python train.py --arch="uvit" --model="text-conditioned image diffusion model" --dataset="made-up ball-and-stick molecule models" --train_examples=195000 --image_size=64 --horizontal_flip=true --conditioning="text" --objective="epsilon" --cond_dim=192 --tokenizer="word" --vocab_size=32 --text_encoder_width=192 --text_encoder_layers=6 --text_encoder_norm="layernorm" --text_encoder_norm_position="pre" --text_encoder_activation="gelu" --text_encoder_mlp_ratio=2 --text_encoder_head_dim=32 --text_encoder_fused_qkv=false --text_encoder_bias="none" --text_encoder_qk_norm=false --text_encoder_layer_scale_init=0.1 --text_encoder_parallel_block=false --text_encoder_inner_norm=false --text_encoder_positions="learned" --cond_dropout=0.1 --norm="layernorm" --norm_position="pre" --activation="silu" --mlp_ratio=3 --head_dim=16 --fused_qkv=false --qk_norm=false --parallel_block=false --inner_norm=false --patch_size=[8, 8] --layers=8 --width=160 --positions="relative_bias" --init="xavier_uniform" --residual_init="none" --optimizer="cautious_adamw" --lr=0.0012 --beta1=0.9 --beta2=0.999 --eps=1e-06 --ema_decay=0.99 --steps=17100 --batch_size=64 --epochs=5.6 --lr_schedule="constant" --warmup_steps=850 --weight_decay=0.1
Rows from block 3 of the text encoder, named by matrix and row number. Each number is 128 + 24 x the weight over its row's rms, rounded and kept within 0 to 255. All counts start at 0. Numbers have three digits each. After the name is the row's rms in percent of the matrix's.
# proj: attention output (text_encoder.blocks.3.attn.proj.weight, 192x192), inputs 64-127
proj.2 105:135111101116130102148182139131135143160125154128165140113131133135135162128099139174103153092145110119100131140123167113135118124120118152116156137110134124118161133136125155148100084104151109
proj.3 103:096128106137131160084105096125128157098119093160092118136116140127084131122127129092141123153138109102169117130125068087103157132135156115135103115116120111167098111106150130102122155149117131
proj.4 132:116113125130177136086107100135089115115095119175130098130141141075108097137134128094153128153085132146165130168135082133133105159121119090144122087114089100146116091104138118100156157106094139
proj.5 091:096140115103089136161155152079171130114158152131124135118140140116137128150094120134094118151166092139084135108086132161119136098142118139142095180155148147099117135164112153116135128112148135
proj.6 083:083144095125137087101088141095104139144164133154094107122150142116114122103152128095110162130141126133155177130134115149168166121132145144145130168152147165099147132155162119141175111117130117
proj.7 075:166098105092158115083102104119087115097124108096121093161120125119167092143099125135146160100113145125126137164102122141112152161098127131131138148158092155128160139139109091131127131137143172
proj.8 099:141101144144143149113104086147117147119132144160097114128157145099117087128134139078107150162094099151140126163125108132160123171128152109128135131128102127174139134089109108108154126151097103
proj.9 117:148078170125150166144114153156135135109100124131163124119079101117161119086117087110144095110111136164139105155175146123101095121157092100142176133146146131123121115099081120094089117128125167
proj.10 118:093147113106087086142167139101148134143134106085123121153165183123090119155128173143098134108156102113131146087123182115133130122098166183129076140109122127099125129162174132172138127158133121
proj.11 090:130118150112121115138158144132133115127122164121173153123088121109143164096109152146129128128150113145151103127164132165132128082117116145115166168123150126071110127150101139151080134129155128
proj.12 071:113108104090132098094115137096143146110130120150116155157092145097092109167106161080138126168087102125128164116106106116094096160091101109162126097129089147143119137093160107156093088099110124
proj.13 093:113096146156155115129075107111082111103093153126133119128110103129153090118159093135139118101112160144167136151144081139136106112169147094118145099154093112149118132123106113144138165108126102
proj.14 092:110102104113142105158140134113145138113172133110126127107100121143145113143119098140108090126125132138144094084104169166094154085124130169127128120133171112099167128115116132133106140095172155
proj.15 078:132091164147113175113122110107123108091135174110165156095096078144170154083137148123147097110146123107104125164124130157112088145148135106148175088135161092102136100118137105114110152128118165
proj.16 073:095125093166162148100123143113116103112124161134168115143124140163128149155103150108149148135152149163101166144136091111105129116128086093145103127096147148141091148153147093134136144157127114
proj.17 077:122149162111113152115098097102129161145107147145156085134122098164120127122150100148157096165148091099089149116144160160103152162132146120135139113141162153115146093125092095124107117130144143
proj.18 128:125112123138171114104116092153084146117096121145096128126153157109108127162154166101117145155105134117130156156125110092129145157117159097126105119123100104159125089091159147130148143134089094
proj.19 070:130123100109150122117152098158137149085145132118118116164140120153114086115153130084145125133144090101091143102142109149137154103104117081129140134099113109131086142108097169139108116111096117
proj.20 092:110151122128073094124116137083123127140154147139119154146145117133159103141095124122085126115165118157126137100088129116130149086102142177138148170144171108103145120162147118161128143111163112
proj.21 101:149128110118132154176130139087182131135154129101172132118119100157158159138098104171116125096132121152129135103156159168126098089120133148132136138130146133113128145126102105102103089126149125
proj.22 074:130121164107110141151096165166131157166132130088146122139101099125129125101163110135128165141137168105096154138127131140150122099134147164100095138102098101157131139092104137084161152154106108
proj.23 081:159114152161107106140154117148080117137163087117104149132135160144124090132130138088090128110100126090113109154133085115145136143123096092167145088095113158176121087104119097138109170099094123
proj.24 076:150094105107156096118163111162152166121129110138149087167150153141159114112145096142131108115126163150158170101147123140121113126144146162089155136119134104130148092107155174167129096104102092
proj.25 108:136128142161167121074124111149111104129124097140105080144134138140096108153172130103116147120126118136154122130149116103141118137145109129107140092119144136171140141114115125134128129115088119
proj.26 081:141159158162104163092090147146096099097119160111145135138152102076123096155134124088107150133118167121171146169152113087114120122097136130122109130101143146114124143131148124151170141163152135
proj.27 076:173119102116141151162161124119171114108141101128154147104157180117130137144154172130135108103147145146161147085112141160104138101148153109123142094126102102155103159135157156139105158106144096
proj.28 104:141161135075112097135125109134123119123160106098082109165145145136117126119134142131108150154118088108103163119116123092142132121116151133115100139100143153117117119172164144152134114124144107
proj.29 086:128124134170091148110170139121096138142111117123152098103084134132104163093163127170145085150154118153130136133155110130126107092187141110156133111117119122156125115149137082155076129099154142
proj.30 080:149151093160157162147124144157115143147127119175082097144154133136139113112140127124137163151123133159122135146140079146156115164115099122142093112154096130107109152143160136139177107157127153
proj.31 089:171113116128161119110082144139117161146084152125168111125131111141126089096145149132153141097134158139117108160178078101139142137163127137164140099126150132171081141123116131082118148139125162
proj.32 098:103112114143154136112090132182114114119092109167135139105152137110130096108144138093155110147128127100164101125134088101155103153109108115139098116149130098175080105123141101125140170106120150
proj.33 074:166155116132171172133112107143130173127088148094106133140150154113087105157157084136086135148090172141133106125142089119131088138125107143126139133154105096168109111136133128126153159126129124
proj.34 089:154155119142130144089114117156106123100136103166128138125167158107134150105153102110124112145092100147149124124117094104136121132150109155160123126143096093119124146098150153117114147144143123
proj.35 075:160106106147121138159159126093114166143134115129155139136123125094135094094103132106100145166089090130168101153154127096103139138161110144095098120100163107090115142124134118103166110105163141
proj.36 114:100099130159144139081089088126072150128122109175098121109109143085103102139128121089154126138081104127171143152114112111156149172139132091155129089122121097138136099128141132133161149105100129
proj.37 082:122091090145173114129112146111090157146100136160102135148161112086085114107166148098151139146088138153128144145109142151140102124112136152098080100114139156130148136113116105151162109164093106
proj.38 075:125096163112114148117149120164110154147090146156170144091135119114123138148108127084128102105157114133156154113129103167115131107134130144157153119094129080139086116097109118135118111107112145
proj.39 111:103152106105130127087083105158078149141107100163114087124156126090110135136139161111121140129109094095137168154127103087136124128110121136109120123115105101173116110087143171112139123115114125
proj.40 073:151108137099071101109144146097154126154136127137107102118182155108136094124153128104139159134116155130118116098103119171114145144110123126122100103120126149076154090143118088172130111131142099
proj.41 071:144112104161149161092169125103125142156105087157119118118114128090145146117109111128085139104098087089112152133136170138134163143098136127124105109159095122148125130119152117121147118108111115
proj.42 084:139152161128116153115099105136126132139112105104119145144115119104097151110169166126137155160147094152158167104125107109106158144143157141124106152142120148139155137107129138154120115103091100
proj.43 076:107137134120127094142144115101117148167128144134124139156115157141098089147124107174138131135121160128125138104160135163091087098143094161155116133114104121142104130160086119089089133097123155
proj.44 083:114101118145150144101075130098143163149113126161125093097143103149151125153146120108118127115093110124134118166164122118129122111150142091118124101115106123173098131125160159117167149100093148
proj.45 091:123148138148140114123095104130082115131123125116142142103131099121115104110142143099118118143089138140121149122119102158107122148095139145118143076118108098114112112105098144109147116124084098
proj.46 093:115125150140124128125150151106131096145134106102143122128124108172162161128125118150107095138145122109116128134103175167135089096160121128151164163160160102120143159152115149132084129114127110
proj.47 084:180105180130115158153092154117115149116140140131128096106103085114175102131117143130124137119118129122117117109134106170116107144147141114119181148121111077150099096130087114146120094140144109
proj.48 106:135129112154162163106081119164111155124116104136117117139145123102124134151139152067167140134131144128159136155160081094121142121092138087116103096113085132174129094087134147130138131155100100
proj.49 094:133146162130166150088125103133132116089091132126101121127119104087108087139173118109110159146141106114141113132135074092133096146119118113160136079147094103128113139113103131150138170157135151
proj.50 121:101124156171163155083089106128076137088082124143126094121109137124105134126129109118159130147086153111134119168159086116126108131145144087139135098115102112159125136126114125100157166138127147
proj.51 106:141106106134147107126094119134106118128099105173095116149122110111095097136122112109112148160088127117175123151142083097118123175124161121149116122102104098160093124122153121123136125153111104
proj.52 083:148131155122151130139143169134111159155097152128122132101141148181132153140163089144103141140125093125133091099099105159153130152135160140136147152152102162130115110103101153112100154147125138
proj.53 080:118159161159141142097141134116120164144166164172125136142118130137103143138156155150128155147155146141163087102164085163108156125165133139117093128106121095154124150132101105112109136114125163
proj.54 092:154118101137086132144126166124156144141124132104148119171147153153140109154096138131124138146124102133143109091129137101116146085145160149127132170138124160123157140117122163143136133146162079
proj.55 095:161095108131142138155119160091161149138131132127175124128132128139113155140082126129121092130149126132142151131153164138153140118152115151152154119127131131071122158149131101105082122095130159
proj.56 071:156144132114150105107138128098116111155169097154088162129161102156160131130099154119145115136142131147154134149113114091119106135095105130124090155154116164155121106164099093145144094126130116
proj.57 074:104135126154153119173107137139155087134123154137148140130176101116125120140157097142118150113088138112156145125155169117135095164142116113162121122145145105145155130112092129090154119152097103
proj.58 101:116120121089139105143161165088144131150123123133154154122134146165131121142086147129106133106162151121115115132105143132150113082135117144098120114112141141079122121162152096163088113107118106
proj.59 093:136132125158125109137127112138090124155097104128110102145119149108094110126125100134102126113109117098136128152110129104135126170100106088103124094154101132171105113115155137153182163101120131
proj.60 087:106133141119154135117118118175120152145142099133126115126121097087137151133129137118157175123152153112143142124168092142144148159132114095137099100090150149120104115118127156149188119100132103
proj.61 087:156136099096118127130152111122132147144111132117124164170107108128167136139132113126104089155131114121147154148080165134142139083160155108095136162110127161142160145150105093114084139128152120
proj.62 074:154114100088144125147135156116120131148142090098126167102115120160105139122084110108127113116112125151125159110141091128167091159170108148143141133158152148108174139115124098122110087140135122
proj.63 087:128106160178132157127147155085130100120102150138155151075115102164114130117136105181116107118109154110108112100157125161104148130157095137102139167117122118146129123150149120103092087142130179
proj.64 159:101158092096097082118148118131145129135145115109083149151185167134108120143126154135093162117126115118116140099088152108133139136067142162123082148109117157124128153152151141155173116165122099
proj.65 074:136088108103084165107129131169115146109136129147156134131112131138143143112167119154153147159125096117108109103087154122123110168153161114096159149133096090090111154140104112128134138166142086
proj.66 082:089168110112114110108159110141147107160102099108111140164175115086086135160097120094087124128096133116121118110118116108117099154098123175148076117082099110112124087113125156133141095151088140
proj.67 088:136158122088123117135164138129139156135178121093149113131098162165112161097103134133100154109141095133148104129138195114114150140138111117116138153100142145081170130138148124128135082159126143
proj.68 073:145155119120135162108116117116112156122143122118152153089099144160140120160145127137097154142123120160132131092157100098158102159137164151108108139133115090099155114103088164124115114143154147
proj.69 084:143110152139152118111144138146095155095103145113150153098117150159156167126139097166141080161135114167156123148157167134127124133171110115131130150106120104087137100166087082145097090116118127
proj.70 082:130103133124152115162122149138107117108101109158151128128137093156124101127136137144134082142128115166136100105162108180135148134171091142138133116145152098151095136113121116138091153124157127
proj.71 082:105103161100121130127110101120097141138095120150119088130122162126148153156127137076092173132094157117144141139115138083117155123144125083119078122079115113118111110122140121084148123107111146
proj.72 089:167107138156133160116149156110118125165128156083174135092112099170174127117131136173138117155166153136102118122121181127080109128169109138133162130146123144137122153108136121120103120112189170
proj.73 089:119113166149119144092135150130152134121112157163191101091131094139115092090111137097154081103139136103096092139114111134119095108162113106105188097150158117117128118095090131097111130105162178
proj.74 085:139123168156156130149167149119164140097150136147154127087116086118136166138104097154114130160144135163099155094139178143154125151153102120120169111142152131141140118122109104116083099128158165
proj.75 070:144131099143105125102150122094121097087090150123130094135128129132159127145094163119155160091168171120133111161101107155122103121125114126148131134167133129104153128086117121123126086096141114
proj.76 076:153141137104141098123151156147122117095142127119114093118112137150105166138159104146110120144110120165133134087114169115158139120111163118106143114090138135095134152110101101129131159133160113
proj.77 086:108092125159109102102107100122107161141143113123096115109105148141117114111143114099129142111124166158119090109167103149086089109161093083166166119107138152103095154099094096149115151144142112
proj.78 116:127116124112084116167140121092170145153163152117159162136111111159133131142093151181146139096160140146118142105129156148144110115141122164132148173128155138077154124173148125143119123140133117
proj.79 102:153130121118099133169146134094139128147119160106166155109111112158154136105099101135114105096148145134112138091127176143102118127110111122147171157109127129097128163140092089142114106090152129
proj.80 077:093094172121088109126141136160128158116161167136149111158147124099163125135108104117152109139118103110146090170117119173154164150164100163164119159122155171153152095134154141099081109167102117
proj.81 084:143157125101173147132109150144093134139092135138097142119163158133096158105101112075134164151151109119117105162153078113112115129107098138098119114123145154148106141130127125108167166115108124
proj.82 108:091132138104079094124173135110166140157143117099086119141153152107136120137133131156090152153139112115114171084118185118157164101120120133132089144120148161093148153132120138151141142148121084
proj.83 083:106093115111126130146157110156114138165131152116109142135141138104127138117115109159113150140113105106148092095147165158155123121154098105100148123131118148108151157150148088100093081156132163
proj.84 087:102149102120108153133145144098157153151129112135170147095135139143167102096147103167103122114157141107121097150115152108124115102155096154094138130163141098099116158122096123138084150134148144
proj.85 100:108113156137112136164183117091147129122138130115165157103135109147130164130122108142148127139122122145134125106112177143149130088146122125147166111102170128126108140156083133127095114091118116
proj.86 087:112110111157095153136179131113158151125132130110105144145141120135148125119117145138118107144176096121118155150139166167140105125156096175146156140143106136090134157130128093162122150120111128
proj.87 073:120114142120135116127090096119093125142161144122102087118116145142085125168103079145171172165142119117115142139170087095097129129131103106109149111152138083141090105121154144153133156091114149
proj.88 091:144121101112156154096077093141125153111153146144131108130169138149086126170135151131099155164091124134139124118125101112118155176100155112127112091131135120144101114087124165141117112150132122
proj.89 092:124106139093120123124102120108100119093103134142084099147151152101105131172146126084131134103139101128168125141142129078157115180127123114141064142148117090129103123120174179142147113168115123
proj.90 083:089156099166114109115127155127149110101096092167126118128127132101123087132099165096121116156110134091119113114140131088135121151158145136140101113094135134146150088087153145114131171095081130
proj.91 083:126137147139121113101121104142154107102149098106082118142128102151136150172095141081087124114128123117109147094144115133123116169114145125158120146109091137135137158143178164142114121134146130
proj.92 081:149145121145091089107140122104161115142120084159109152179188143096117122104130170084093145094114100153127163144112128120151160111112136168136072164124160116115147115161127114174125159107083128
proj.93 125:141155126093122132157171160077157145145156107091115138142117129150125134137104150156127117108156112144086116096110151153110136111103154146139132139123154119097145116145121133136130121137130141
proj.94 105:113145132110103124134164139102161121120124142110131153137141111121170150138135120143095093127155138123082129118122154166138149107137103173116125146110166165080140114178126117161100144145146130
proj.95 098:158114140117089097124145172111155104148170151082152125114093102144125138136120117129108104109154101141095106140101156111102134101139112166124157129141135142123116158131135116156090125128117138
proj.96 081:126087126170162107097089116144143166097118087136119139100144114137125099149153089087164089163151143153136095111160102166118143117160125091146123154097164146104090150152148111107126123105133112
proj.97 096:159117162125113148157173168103150096155164157141166130095119094157112148117130147164148130145112161146100125112146175166105100077162138155131125115156150112105109136141123082095120089109113147
proj.98 074:089137161114113111151142164114112123133171092097119121124114112162127120145138166131106135125139140102156133165164107121092132105099125148147092146151127113111123161158109092157108110150111151
proj.99 090:164105157162119160140175142143173143140119140124133111098093088138122135097107118130105100151134142172105083156143160164110136121148155129169182098117126105140136118164082098110126149101128148
proj.100 078:105152120138141117107116089109131157098153156115146152109128098125124122125156094137123159160155135088105094145156086147100155122092138105135146137156086117136135142115116131148104162109133140
proj.101 078:094111141136101107147091108101122165093121095116108142135147111088083097118164140081097153143144155093124095166116114097125142114132121101096097107123157164132159129121104135098111136111131090
proj.102 100:129154131109113103117134094138142124107150149107112140180152157122081158171151123099097159130123122135149137141133101137157147167103134145121068150097128161140129148143135175137167144118096088
proj.103 111:137122112131137136093072091147111116114075121160118099144169142105128113163131114111133164125123109134144115173107082104134123149110115132142098107116119133158100135099129139095129152149123144
proj.104 080:158118157111138127109145172125157124155102094083154167126078091098121125128106159165165110110110138102124132153102140154104163077131110127095117096100104132121174129097122136095126105094173119
proj.105 070:142109156119144087088094153142161159105108150167104114133109123099124113130126161110144102148166160140099148160089137142171142145121097157155094121107101116146157138144097105094142108108149132
proj.106 094:117163139110171120132075102155084149141092113153124143159169157140123112109164114095106139115111104129163150133132073090165149141119138113140126147140128118139138130128174162110162153164115125
proj.107 076:089134138138183127106084149142135163132113097100152107126104155106139092116123131133157110146075118090150153115099110087116088124150164098127086104097102082142129129134160109141134120137107100
proj.108 095:148099124138100137111171131131131151150106160124170151116089124150136161128127098147117082113155141124135115106134161114125116111175102142131176124117166119085124110142136128129118126104147144
proj.109 111:117111143118141120124118082165104148139095118155091086162113112101131134159157107091103160130118118096132129154134066106123124173100136104130111120091131099161125131081159126128152118121102112
proj.110 084:144171108127105085121105147106127133106124113116084103137167141111121137121152160063121147163082114109130128099114130124158122129130174121099069090118106110167138157151114135120129163163132147
proj.111 084:106123110161118140107110121154143153148129095125100112104112137103095133130138095114114147134106126122114135138171128131130102166142138126117114124147144089146144087132112120126166117118089123
proj.112 075:094091143094153132143149119170152101112123093107141154136121096157118136150109160089133116130089102156171124144137133092153133167149100109096153139116109116139109135129139106085126095122087163
proj.113 102:108105161132176162119082095162087104127113128148099085120109109094109135133156123091141108140127160133174137120137105128152142123105132083114136104125099111147126137077128126129108147145122114
proj.114 085:159091130146121119113100171132153098091147159158155109106125089125162141135105120097169134125111122114096126145110107161153141120145142144134157096137110128150142161100089089092140119113140156
proj.115 074:153123167124133136127092145155140122149123135097138112131094107101152154145121126105149114104159119137111117083150143138146099129103163114158127153105094144111101113159156090107143108115141104
proj.116 092:127107153124128116178167114093146149112161127135179164099088106143140141101096106164108115148155166156105125114165154126147111124178116110101150136162114128084143113120140129101106129148154157
proj.117 096:118128104123120145067084084140091116097148115176091093122140120092084089131155151108142132126121135119160164110106113097167100127115131104103082137137102142127100115112125162141133150134096155
proj.118 077:117124107137157132124123149167141108144155154157114123149141144128132089108119085086151135147080168112121115135164072159136160162113114103138169081158156150154119146110133136132113098115112156
proj.119 073:092150110089089151100106155143138098123163147149164100137102161159170114147143153102118126094150155153128100154160146100100120123096133133166130097112104163114171104175127097137126120135113160
proj.120 138:096147110081110109153156131126139107135137103087099150161148159130122122155100176148096135148134094095130131077117167132130138137100124172130113170125155139102153164146158130147121131165115118
proj.121 086:115108167100174155139078124148112131105093120156139112122153157099152088140142119114157160140107154115170150136159125112138134130140138088165156095156095111142125098109139155096134116109112096
proj.122 108:136154115102112116127165124087164146135166161134126158112142139113155120150102094150110109147143150145094115111114160146099103107142138134121126122149139122115129152131093090139097126113169140
proj.123 080:093089107091129098104161110104170136135149146133124109145113147120108141117109126149141086130157107105115126098099156157126141112154093161117150118137151125120156171157118158116090086136118105
proj.124 072:106139150158161096120158143122123157142142098100099135149109106126118092119138092156099119159140087157109125107150087134119146132128118127105139129112134117111097119115159109158115160130084099
proj.125 084:121121135122177132119139098122104153119149093132165112141093122146111109096115124080133114163098115141140104133136123092121097158154149082108109137109140103159085137115142148103159151103143146
proj.126 109:125124163144161145104105101134122157118085142134123088140106144094136098135123110077159150136106122131163147152140067124140134129118117107121143125138132125174095146105123147110126118107094136
proj.127 201:093152108087098108148134122095150104123157105108080127153165164124114148165109165136094164129134089103103151101087144105148150144078145161101081136129134153130156152137175171140141136158124082
proj.128 099:155096107123094129169127128139118141166141139087158155097119089114145144101114149132163093151153129103102114143122188137114114092159133153107124163120140136088153132123086099124094132106158143
proj.129 089:164130137090129091108127137119177109161123129110168162123099120137110122148117106148134091138176122109141144125125131143124116136114112147123134150106114173103160099165119144134136137158176126
proj.130 143:123117128112096131175175164102141135164162147087114155136125131131126132120107154157123108129159143106129111125097171133136142086124131154115142156139134169086141171168106137145119110128150111
proj.131 155:123133126114143101125116107145093149087104123131098100135176135124118108143156156106115169153114093108175149167129111107145149160088142110127105083111083119164112100082169144122138140122095096
proj.132 093:162126106159111104134175175117144103143162102102150147107109147112121150093121138180155124139153164155111144154142142137122114121140104162108135157156169118115098143163124100138097143096141108
proj.133 074:122096160140163160112134157103158140164113156095168160111107114133100098168097156143137159148117120136092152167104160128142135134123098123140122162118088152134093153106148087168126098125148122
proj.134 088:164144156136140130136148127075169101130160148088133146136130101115134131119110144174108125105161111133122116110121140151161120096164086142137152161144133141096120144141074136151087081127140114
proj.135 102:123154083103119100103112093101135147151109108118112098149139173147115096126132140118125129129135087143153135145131130129130147123084159118121076117149121136135149138110152152134132160165120121
proj.136 075:143090156114088123131105146087084088139107152147121130107114166149156090110142147095108153097113167158123133173154116106103156159152146104112122150158109144142102119136154119161161167100107138
proj.137 098:128146134129122149175163130119130103135170150113165156130145151119138137122128141154134109093160158154126091111131145111097106115111118120125172128126141153101151126143125116161133118124171111
proj.138 084:134121117159139099128096126154101140103140103145085081115107109103142144130166138107100114147146120155121133143152116137113150149084161133153092113112133097142149120133111137127134133125133156
proj.139 076:137119151093144097126133095147135102090129133095096115160110128101075145124114155104121116105123155109090144139137132127111108159131111125157092165145156146132123138124163113165122148105131136
proj.140 081:104127086156124129107166117096114101111167133082156109151104141137150121105106130180134110155116131162128102126105129136141168076135111102087151149104120123079162146177162101140141094156116127
proj.141 105:125149149107181123143096098174115129103134114114130133129148156081089091138154121100118123135093099140130118125112088086122105127093151091155116101153092123160099117124133131121150129102136130
proj.142 080:144140092148129167162153130095132139168115128093157154096107086110135156107130121168157102098171161124139161111127158123158146087133156097132154163099135145145142170115093085103105099099140128
proj.143 084:106154152148165123080088105109138161100151141124080113112131120101106099161120104143147143149112143123108130161149136107122104107097146137099096138098096104179103152113140172112142133162076130
proj.144 113:109160135129080100134150138099160105134165117097118131121115151139122156114100109170115134102150148107135154116123148132124108086120110153145129129143154121080164147133116124156121129100168150
proj.145 071:127133130113146129106120122100094139127131129111147115164101107100150153093091090146150114098138093139088130166128145125140146129095139152099153127105139109164161114091142121144149157155114120
proj.146 085:154126147152166142138131101146098125109123140129090135118117117089132126165106100116107112154109159133135133158119069110114145123116130128132097143119106134153140118094111172122149133147077103
proj.147 080:100155120159136120118164115131165108169119167120154120134180156125092118111100109146108128106118127100130124126093161100106129154089159129148106157093139157104108158137170115164162125134144137
proj.148 122:151140090089080097157145163119144144157165151083108137116133133131153150145130129180130104145161107148122121091136142136145159081115108169137111138140133136095161122156118107148120097115151131
proj.149 075:114144162143133140144103103142140096100132150086156141141165152088172092170086157136145146127113155139159162090115146121158166137129157094124172115124155166154097149135116150155128156155119166
proj.150 069:097132091143098100144142130096157161114089163142129133094117112105118150168103154120127083133089123110149130144145085123137092126097136161147133130127161109165165105133103105149081116162138142
proj.151 081:135140102093167093164126122132165147094155171109157153154149169158118126090149114114102111112134143112138104122134132123105160160139156129160152128104090143112114158109095109152110121149168098
proj.152 087:110146122151129128094107141154120147103132139153139128149133136144105136144146131086156099120090132159148138137096086086105136176115113102121087114159154149126144100132143135098124145144123103
proj.153 105:105165114101096128167164137114179147137161128134103120127112123139120123159084118181099110101138135099109132119110145150116113089121133165141151145147133127114140120126151161140092099144132123
proj.154 109:168123105134098114146155165115164146162136147113113164131104150169151137116088165141098119127134130120101123115141173113116141094124108136109132134126113121075165159167139105164095121117137130
proj.155 073:150103157130134158155173132086134141154101098120130126127107148117088092134148115149095112127142113101122145101097099164150143101086125115124149169167116148118093165148100117159094137131106152
proj.156 080:129145106151138134116143149134094102149089159120145150116092109126137111147136132161160106131163118097161136125151108158160098146139153162133123148098149154089143162100133158160111117127156159
proj.157 104:138159125124120130090075132142122105113106086136101093143157115094096094124163121101122161120136154125126112151121096102111131154112143109142117121144104132156111133108114154145162114118098124
proj.158 084:144100152132150153110082099108130120133140096133138123177119153136116115147144171083131167103102121152140118124138132078121118144107130116131085117099129146113141145140144148141131151128143130
proj.159 080:096096135106159116148116111168097165147152140136082143148155162092143129131132147115130147125134095110162149144100096103132120163099165102138125114145092127131158141120104144148159165103085139
proj.160 110:150142134148073115138144124100155132119141163132166166119092131133164151133137089149134102136144134145108117130126184144105114126162095149155151155142155150084137135157115126105130131144139150
proj.161 086:103141141145131104183137166085177156149167129137144115137082144125156136121148132177116138128123132100122108120142162119104138118139093138093177120144155144131125128150152118131079120147144126
proj.162 094:085145139131147142112098137138108140155107097163130134140173113130092112128173147101088173156091086137152122116100083122147151145128164154117122125088117121169103147093121172139155128162096094
proj.163 079:156151144091086123163120130118115109135175160117131161118126148165114144132117134133096103143103156091110132140092127094115101150094142131140116167103107124097121152101136137128110153160132138
proj.164 137:149118112137075147148158153070152128135173169089140153115101107153123131140121104170118106139152117129112129097127160163107130135151122137121158144120134162085146120146094111125101116106157155
proj.165 091:122159104166111118109082105162081144139109153166136081107127099097110126141154107121119144162109116141136101117094081100099150153113137109147120081108117096147094090102098127119131152132142119
proj.166 096:132107115118176156123089130134108156122105120179156102113130102131115119110127127118149139132088142157116100136118111143106093143115143107160121096095130114152088119102102105131126166100113126
proj.167 074:156085110132111136148119110101104146116104117114142104108090124142147110128097126092098127145134105094128107143100125129093111102161099118104154137130119100118133104116102094129146136116110175
proj.168 085:154148135151107113129160141096115101167113128085133160135147157117132107138091144185107117093159138164134148128116156125157115138114143176139154124144112134099120162143123092105110100092151115
proj.169 115:136178096089107117142139163092115119146142120133119123164171145108088121161094159127122169135135118126139131102109159094141148153092129148088075124133133146119121162121182166153145132153118073
proj.170 084:091110131095139139130137146140104103114115140158076133180112178145132114124140141130119140138152091147133122148140103083156174115148161164130091135142101149163126112088121174107165152140087114
proj.171 074:122111131124159136157076141123081097162134106154108122108116144090099135102168104124105108098150091159145127160105141123126152124119107123123147122165125122154101092160116145158143143155114100
proj.172 073:104108098121132090117101148143150160148111111133094087111137163132103088162161118158119142097107119121101094121113122094104155128123094120089151143094101135163151146135148170091143169163125152
proj.173 513:153092165159151176127117128149119138120122147135171127111069097133157131104137094110159094120121165139135102146165105145110116120189105098149171110138127116133127134111085092106092120109142158
proj.174 110:112103157126158143107106103142083131102087120137093118122150137124089118143173138078169150121116121105138164138129110125141145167135111117117109113106113135174134128109133141094163127108119127
proj.175 096:147105119128129162158136158168093135137089132162141096118129107135119124091112143130125091097148117133163096115166126165088145123136140074149153081167095096139140129103083125125095133140141168
proj.176 075:147156103158105141104117133156151090088150122101137143125138128094148115119102123131131114140160113094091132142095136102156089142149145133123136126099165143095152111117145111140127084117124149
proj.177 081:167113170133107139106150140148157100110148153111131115127093157123137136112160136141169110097160155133132102111114160112153139131126098087144142138112119118154095105102150112158135111091115168
proj.178 093:168132158162139157115126133101130115136116119135159136080087089141187133130151101124154085105114117124119092151139159131084139118179122125143147156117101095104113113106099127151064139108174161
proj.179 082:146129135165180132122114110115122129101091115165151105108134112103099154154118126111160144121150098134151148143170075119117136112119086077107113094111131117121081157111127083121157142098127127
proj.180 075:104159153124160168131127160156163106158122118110091123151131123146125111129153124132132135097087150135131170113121085122145168108142114146165145099092117117114100132149101161165128091160137143
proj.181 103:137165130089097112127119129094141136124130118104099147147180156155140163129104159163110139142155078096124147126126181094159132142100157151120112151136117143134125134122167141137160115118128117
proj.182 087:158122134125111138127121123126173111146144161085146125119128112150144137134089115151079138125106089148107167095110144116131157118147123144103146178105107117078139104145119111145106112118103140
proj.183 127:140122134148138149083076099131077121110115098163112122118133129096128094156158151108155115135090104124175152158133078127132129130130117133139110103103122116172090119107116131129120166151087136
proj.184 106:138123147103172104092080118167101115101098142123132104158117151114099118146131145107101150143108100101114154120119085106114128135097134110146108129145112126149147121108148151112170144131138128
proj.185 110:142096150120153159076087115136096111125125105154103119146128109091083130151178131068110138114129114149160138138159101135110104121122137129114106137107130136142102131095120125127134135154130100
proj.186 079:093168124096104162151167148136112146116163113102160099108165096121112092142162116144137154111163150139120098101107158131101122148142123127148157120144130131115161168144125097103134122099099111
proj.187 107:126118103104079111131145167106156097144145115100150155150102146125149146108102107147108142102124136149105139091124152129118116093141145158106129166149139169067128127130133097120121110136170116
proj.188 083:102149099128118125101172132127140151117139146150131176126100126113105134152094132163160096098171144112088110138119140102154120109150117128129140163163129114132162143128127090159100102165142144
proj.189 125:138121109115161142083088111152104140091113102154108107147161152120117101138167132100125161126095113101150151140108114116145116136080136116132116091131081103135112121078131126136128141117107106